Weights of a small audio captioner.
Training: muon at rate 0.0063, 7300 steps.
Data: trained on short pieces for a synthesised band: melody, chords, bass and drums, 17.9 epochs.
Rows from block 3 of the audio encoder, named by matrix and row number. Rows with one number belong to one attention dimension. Each number is 200 + 30 x the weight over its row's rms, rounded and kept within 0 to 999. All counts start at 0. After the name is the row's rms in percent of the matrix's.
# v: attention value (encoder.blocks.3.attn.v.weight, 128x128), inputs 0-127
# proj: attention output (encoder.blocks.3.attn.proj.weight, 128x128, transposed), outputs 0-127
v.17,113,241,258,212,220,225,249,199,175,180,268,248,200,165,210,204,231,181,202,186,195,248,180,213,199,188,165,202,195,219,132,192,199,214,216,188,163,183,196,199,283,232,195,131,170,175,174,203,214,196,225,241,175,143,225,225,226,234,224,202,207,178,181,170,212,206,170,194,221,154,215,182,165,167,210,178,176,164,204,178,182,198,149,228,175,234,160,246,218,216,242,187,222,212,175,178,264,231,115,177,176,229,173,182,169,227,196,245,215,189,213,203,185,219,156,225,201,152,201,197,264,204,203,230,185,197,158,239,229
v.18,094,199,247,266,156,212,261,214,159,163,212,188,201,215,192,216,193,266,202,222,205,174,224,183,222,239,215,236,201,204,163,208,154,195,187,184,205,219,168,203,186,196,177,102,235,170,213,194,163,210,245,206,197,220,236,174,261,210,263,237,177,183,220,173,237,156,133,212,174,192,178,183,183,232,155,155,215,197,206,192,194,212,168,229,213,247,189,235,191,170,167,266,203,221,202,211,166,189,130,237,174,179,196,225,176,193,214,238,186,193,196,226,201,207,249,189,182,170,246,230,162,196,216,162,172,185,244,184,190
v.19,112,228,194,215,201,138,205,199,236,175,164,192,265,192,218,202,205,191,226,277,193,254,171,213,213,184,240,191,209,235,188,224,180,230,189,166,214,232,211,238,223,235,197,136,204,237,218,213,226,142,139,192,220,219,232,187,189,193,223,170,203,193,214,183,179,208,190,185,187,173,173,216,206,179,218,194,208,193,178,189,272,170,212,273,187,108,178,190,267,238,163,209,180,183,157,162,217,193,148,191,165,200,181,182,256,146,196,193,218,156,203,217,177,199,218,208,175,247,167,209,164,173,229,235,217,193,155,223,214
v.20,112,157,208,222,173,205,229,269,245,222,210,204,237,282,207,173,201,230,233,220,236,204,198,164,159,233,176,147,210,213,258,168,209,223,182,237,207,188,254,226,162,198,228,225,198,231,172,171,185,241,114,212,230,198,151,217,135,170,196,217,196,165,135,205,191,187,178,191,164,166,204,145,198,168,228,158,149,243,192,165,211,162,212,157,196,235,156,190,233,239,198,168,178,168,192,193,197,193,243,197,191,202,195,218,223,208,186,174,192,194,235,215,159,187,229,224,250,223,199,196,220,216,179,206,191,199,236,235,218
v.21,096,179,185,170,168,228,185,182,191,202,197,259,238,197,171,183,211,265,168,215,177,183,200,248,182,222,252,196,176,240,211,213,150,192,200,212,231,189,148,207,219,162,225,155,150,211,166,179,190,186,213,228,212,228,201,186,195,196,229,211,199,184,199,231,178,219,195,233,186,183,256,197,167,203,198,148,225,201,203,181,132,163,229,225,247,148,168,158,225,195,153,178,184,243,211,209,180,243,201,189,199,141,198,193,197,221,132,182,208,261,259,267,144,234,234,213,134,224,186,220,221,257,175,214,205,189,211,210,221
v.22,101,217,199,168,174,181,192,157,204,258,152,220,216,173,162,193,204,173,206,195,163,164,192,184,152,205,201,241,180,234,241,196,204,181,238,236,205,253,230,234,180,219,187,245,235,166,206,182,112,196,179,210,250,214,227,199,216,240,211,189,132,177,204,204,186,212,194,226,194,222,161,207,220,210,193,165,209,237,159,236,208,228,227,236,216,173,212,188,168,221,213,196,233,194,218,135,220,256,219,254,218,228,213,203,203,153,183,205,176,148,195,220,203,155,155,210,172,224,172,246,225,163,284,172,214,160,159,195,159
v.23,084,186,244,143,200,196,234,182,214,206,188,192,202,244,178,257,225,238,222,198,229,204,180,239,209,185,213,172,193,214,177,249,156,238,206,208,175,178,261,207,180,233,162,175,245,190,245,147,218,218,177,237,225,196,249,156,179,174,152,182,217,256,181,200,253,183,174,223,203,183,161,204,198,170,249,217,166,227,207,283,191,225,257,211,210,215,159,223,206,208,144,225,203,200,168,188,182,195,179,200,206,161,211,188,218,216,174,125,232,190,124,198,224,208,242,199,179,207,215,193,173,222,156,212,190,163,182,197,138
v.24,107,248,239,204,222,218,138,251,172,209,208,260,142,209,192,178,255,173,216,221,202,180,230,176,230,223,194,196,221,212,162,180,158,207,224,150,246,204,216,214,202,169,190,196,232,168,217,196,198,187,194,181,182,223,217,235,170,212,179,234,199,218,150,242,150,239,179,186,195,176,177,215,233,216,240,181,181,187,198,161,206,301,180,252,177,148,189,197,171,168,167,171,206,235,237,232,203,204,257,156,179,199,190,183,228,243,169,195,185,232,212,173,203,229,195,232,194,187,187,178,138,207,160,203,168,159,255,156,169
v.25,105,212,209,196,198,157,173,206,212,166,204,156,174,231,173,195,242,131,154,201,197,207,203,157,206,204,190,181,267,182,239,205,160,244,164,214,239,173,205,192,213,159,233,234,171,241,200,171,203,160,220,218,223,206,231,205,180,165,129,195,197,132,216,191,237,193,295,227,250,199,205,199,205,207,145,238,218,212,183,202,192,156,181,198,203,191,222,121,197,227,146,194,286,249,168,212,201,191,218,219,211,205,219,207,165,186,213,250,178,217,203,189,192,215,187,168,190,254,205,246,197,221,185,223,242,189,211,203,186
v.26,108,186,244,129,129,156,244,222,251,243,172,217,217,236,179,190,239,206,209,216,190,180,250,246,187,228,169,190,233,159,236,235,175,229,228,182,212,198,200,214,202,190,192,214,185,182,207,144,229,230,229,165,158,179,163,184,198,219,165,195,185,210,215,201,215,147,188,156,268,278,203,168,187,169,201,200,189,264,215,175,156,208,188,208,180,221,163,174,193,260,192,164,234,199,174,223,201,199,113,217,210,221,190,238,168,222,219,221,214,197,186,215,230,215,166,217,228,184,241,161,168,241,172,196,192,182,173,202,193
v.27,109,226,203,208,231,221,141,205,193,159,167,188,204,209,212,219,168,213,219,210,158,222,229,251,207,205,278,230,147,245,164,204,185,207,182,197,205,164,180,190,176,240,209,146,203,245,182,169,208,209,198,216,179,177,168,178,212,170,147,206,186,201,239,205,220,243,141,247,235,195,229,202,238,182,205,125,208,187,173,221,221,203,195,242,262,189,239,204,169,154,224,213,206,215,172,183,186,147,179,177,137,153,253,224,186,171,229,210,205,194,174,196,178,190,173,247,186,249,208,215,212,182,191,263,263,154,196,223,187
v.28,091,216,189,160,192,199,160,206,247,219,162,180,219,238,174,197,207,164,172,184,154,207,202,218,237,216,214,174,267,185,158,227,216,206,210,129,181,232,163,209,185,196,196,214,205,169,178,237,233,199,230,203,222,180,216,222,230,183,190,170,208,207,181,237,197,210,213,190,157,230,273,208,155,153,201,183,230,188,147,212,236,220,245,141,216,199,148,217,181,202,233,180,172,210,221,248,210,238,205,162,171,131,193,204,160,203,222,226,217,191,171,278,234,229,218,190,185,129,215,174,176,208,262,131,220,207,220,188,221
v.29,109,189,182,192,163,160,233,230,175,214,193,194,185,195,173,235,219,130,223,199,122,167,198,217,195,226,157,205,265,133,203,205,187,152,197,176,219,259,207,215,179,221,191,270,157,160,224,227,231,225,180,177,173,201,214,165,164,195,164,192,162,258,192,185,241,237,186,218,242,246,196,216,206,175,228,172,189,172,184,240,216,219,201,168,247,197,191,165,178,200,191,181,137,203,148,249,230,268,221,159,229,175,213,259,196,218,175,216,221,230,185,195,237,220,147,246,198,189,187,189,186,209,207,211,175,196,198,209,200
proj.17,114,179,187,227,254,170,190,169,226,214,131,206,194,234,163,183,187,236,206,229,176,198,181,269,220,147,233,223,207,232,261,177,200,215,125,185,193,167,221,228,205,118,170,193,209,200,243,197,208,188,164,249,267,251,185,175,180,203,242,153,231,189,172,170,230,181,233,228,197,188,164,143,223,181,124,217,203,208,238,195,224,223,224,152,199,179,212,212,194,178,147,187,193,204,231,199,200,192,200,209,225,245,193,173,252,221,192,178,241,160,216,197,200,189,207,166,213,195,220,204,171,143,185,240,213,191,191,221,218
proj.18,100,211,191,172,192,148,200,213,214,200,167,220,182,193,164,167,208,190,221,193,163,195,166,145,194,140,199,205,215,209,216,223,273,235,207,172,201,166,181,225,180,155,225,239,108,236,253,205,277,163,185,181,156,219,207,229,188,201,154,113,182,236,241,229,220,249,206,176,165,240,242,227,235,150,188,226,198,197,240,197,219,203,193,211,181,191,214,181,199,205,156,210,207,208,152,206,211,206,217,156,198,235,169,256,206,196,165,201,209,177,166,187,237,186,208,189,211,210,198,233,243,192,199,246,242,225,163,190,236
proj.19,107,176,261,212,167,246,227,156,166,197,161,228,185,211,189,204,208,215,222,229,191,185,198,228,200,179,196,241,202,213,187,155,193,199,213,211,174,223,147,217,197,188,180,247,186,137,165,196,159,201,159,186,170,184,211,201,209,219,216,182,166,202,189,235,239,111,235,205,231,195,171,175,224,207,243,204,226,197,228,222,212,240,210,173,187,201,210,216,133,151,236,212,231,250,146,231,153,207,268,249,203,187,193,278,194,160,234,195,209,197,221,215,223,149,205,234,225,136,219,169,160,201,189,193,216,176,199,150,242
proj.20,118,241,151,201,179,224,184,166,128,212,199,201,236,186,214,193,212,159,189,208,207,198,212,206,229,204,228,188,160,172,183,202,149,174,228,218,182,183,148,163,211,251,149,151,186,209,201,208,178,180,241,145,200,201,234,223,278,238,216,209,195,214,204,209,171,169,211,229,271,237,153,196,212,198,171,188,240,168,197,233,213,173,199,222,243,229,293,204,152,200,195,206,286,221,227,193,207,163,177,160,208,179,209,242,209,174,261,221,172,183,199,227,213,196,175,203,173,203,160,212,202,227,208,156,198,228,157,189,168
proj.21,095,195,263,202,210,169,194,201,217,177,177,209,158,167,222,237,127,176,291,189,164,228,215,231,191,224,249,230,195,142,215,151,195,221,245,214,185,225,187,190,174,209,201,201,218,236,227,175,184,237,239,130,166,217,231,210,205,172,160,214,154,197,162,225,236,156,196,162,209,202,207,193,164,213,214,256,217,179,237,188,261,208,188,172,202,217,182,190,168,197,212,245,218,181,231,194,211,193,232,199,216,168,189,210,185,216,231,205,210,163,205,144,221,182,179,174,258,162,177,214,252,173,183,160,210,228,136,245,173
proj.22,095,208,227,244,222,265,234,229,201,190,284,207,174,203,183,172,181,177,174,207,184,184,173,234,198,204,189,220,223,157,143,174,253,222,144,177,201,247,160,146,252,205,202,200,221,152,165,172,224,232,221,179,142,199,227,186,223,179,173,206,266,219,190,208,250,190,230,188,173,190,201,204,195,255,199,195,167,185,255,158,213,168,158,259,181,197,184,183,202,191,181,225,198,203,177,184,142,188,226,214,154,190,206,263,213,203,148,215,165,209,207,234,203,228,178,181,155,177,209,233,172,262,181,195,227,206,219,216,189
proj.23,088,210,208,240,201,188,215,126,224,207,171,281,190,204,165,226,208,167,167,197,150,209,185,117,203,171,195,223,219,202,237,188,188,193,191,222,194,234,162,226,157,205,184,263,156,179,156,234,180,174,186,186,114,159,194,216,212,238,187,215,230,190,156,211,215,183,234,270,212,221,220,201,177,219,175,196,241,165,192,212,192,172,193,206,214,180,203,170,202,216,258,204,194,185,220,229,185,219,239,273,164,218,178,199,215,225,220,254,237,156,213,207,241,226,189,158,214,174,216,231,206,131,208,165,176,205,220,213,208
proj.24,108,120,186,166,228,189,259,191,166,205,175,172,186,221,213,196,157,236,175,182,209,181,173,196,220,246,188,186,168,205,199,199,218,238,200,177,194,224,169,239,171,263,195,197,244,206,185,253,195,235,204,261,192,237,169,224,164,189,198,168,162,144,206,184,240,173,183,233,206,208,263,173,123,171,157,256,183,233,211,211,191,136,214,184,262,213,253,152,229,220,208,178,222,178,200,223,204,192,215,185,172,192,180,198,185,182,204,247,186,176,181,206,170,196,207,165,216,239,281,228,232,199,215,180,198,214,166,191,230
proj.25,118,178,207,220,216,224,202,200,190,240,256,222,189,163,221,194,191,224,235,229,147,185,183,214,191,198,173,240,199,165,197,149,205,163,248,245,158,286,204,198,175,276,193,180,165,199,174,211,202,231,198,215,193,189,147,179,160,165,294,197,196,256,194,226,246,236,163,195,199,174,136,188,212,198,233,200,218,259,199,210,224,215,173,190,161,199,139,245,245,215,224,196,164,169,197,178,233,191,198,202,204,196,185,199,228,202,207,158,191,241,194,195,168,224,171,221,156,179,158,150,220,177,174,158,214,216,206,180,223
proj.26,115,230,160,258,234,223,206,142,194,198,198,250,216,181,208,212,174,182,214,185,186,192,177,191,208,124,212,205,160,216,201,201,246,189,217,245,212,180,232,192,230,241,184,214,209,222,212,208,236,208,198,177,188,206,186,210,210,204,262,208,207,155,230,185,196,228,204,222,203,205,159,205,164,238,168,205,216,154,201,231,221,163,199,178,216,187,171,212,145,204,213,177,178,122,170,228,252,158,201,235,195,196,202,165,212,175,161,194,227,182,238,209,175,155,91,195,246,195,126,236,213,189,171,189,227,233,268,223,245
proj.27,102,209,252,118,179,192,232,203,279,182,175,243,245,178,221,200,214,196,230,180,199,191,184,163,194,147,177,201,240,158,223,184,187,258,176,205,175,220,167,197,194,160,214,190,221,133,204,160,211,258,139,231,176,205,225,201,208,149,223,161,212,231,192,218,184,150,253,238,209,187,176,166,197,198,219,216,185,181,240,269,215,200,210,220,200,226,196,218,215,242,178,193,158,182,184,191,181,165,200,195,183,156,189,177,212,216,180,251,199,214,257,168,176,234,255,229,187,173,219,198,153,201,225,171,231,195,159,218,246
proj.28,086,229,185,240,200,223,234,196,192,184,189,178,201,158,251,217,218,188,179,155,243,191,239,172,175,180,152,140,149,220,174,201,246,181,178,236,188,169,232,204,228,186,246,242,269,209,180,156,198,179,210,172,203,204,147,170,168,210,206,228,201,173,219,196,205,180,227,179,209,184,191,158,216,226,189,160,220,177,260,166,241,167,200,211,257,206,218,204,184,194,184,210,151,194,202,171,228,168,206,271,196,227,217,246,147,234,169,195,200,192,198,152,192,219,243,239,241,282,179,147,188,184,210,222,222,184,175,230,152
proj.29,112,165,186,233,201,244,238,194,197,240,190,214,170,205,218,171,213,191,193,157,213,205,159,191,293,172,255,197,165,254,173,199,253,246,182,206,207,199,226,187,211,230,197,167,270,257,167,204,211,203,185,191,193,222,177,199,217,219,197,203,219,139,220,197,181,170,205,181,245,144,226,172,131,238,203,209,175,220,197,189,153,200,181,251,172,172,235,234,183,211,222,150,186,194,197,205,220,195,201,282,165,161,221,166,155,226,213,226,164,216,210,179,198,201,180,102,214,200,188,174,204,197,207,207,240,185,186,175,189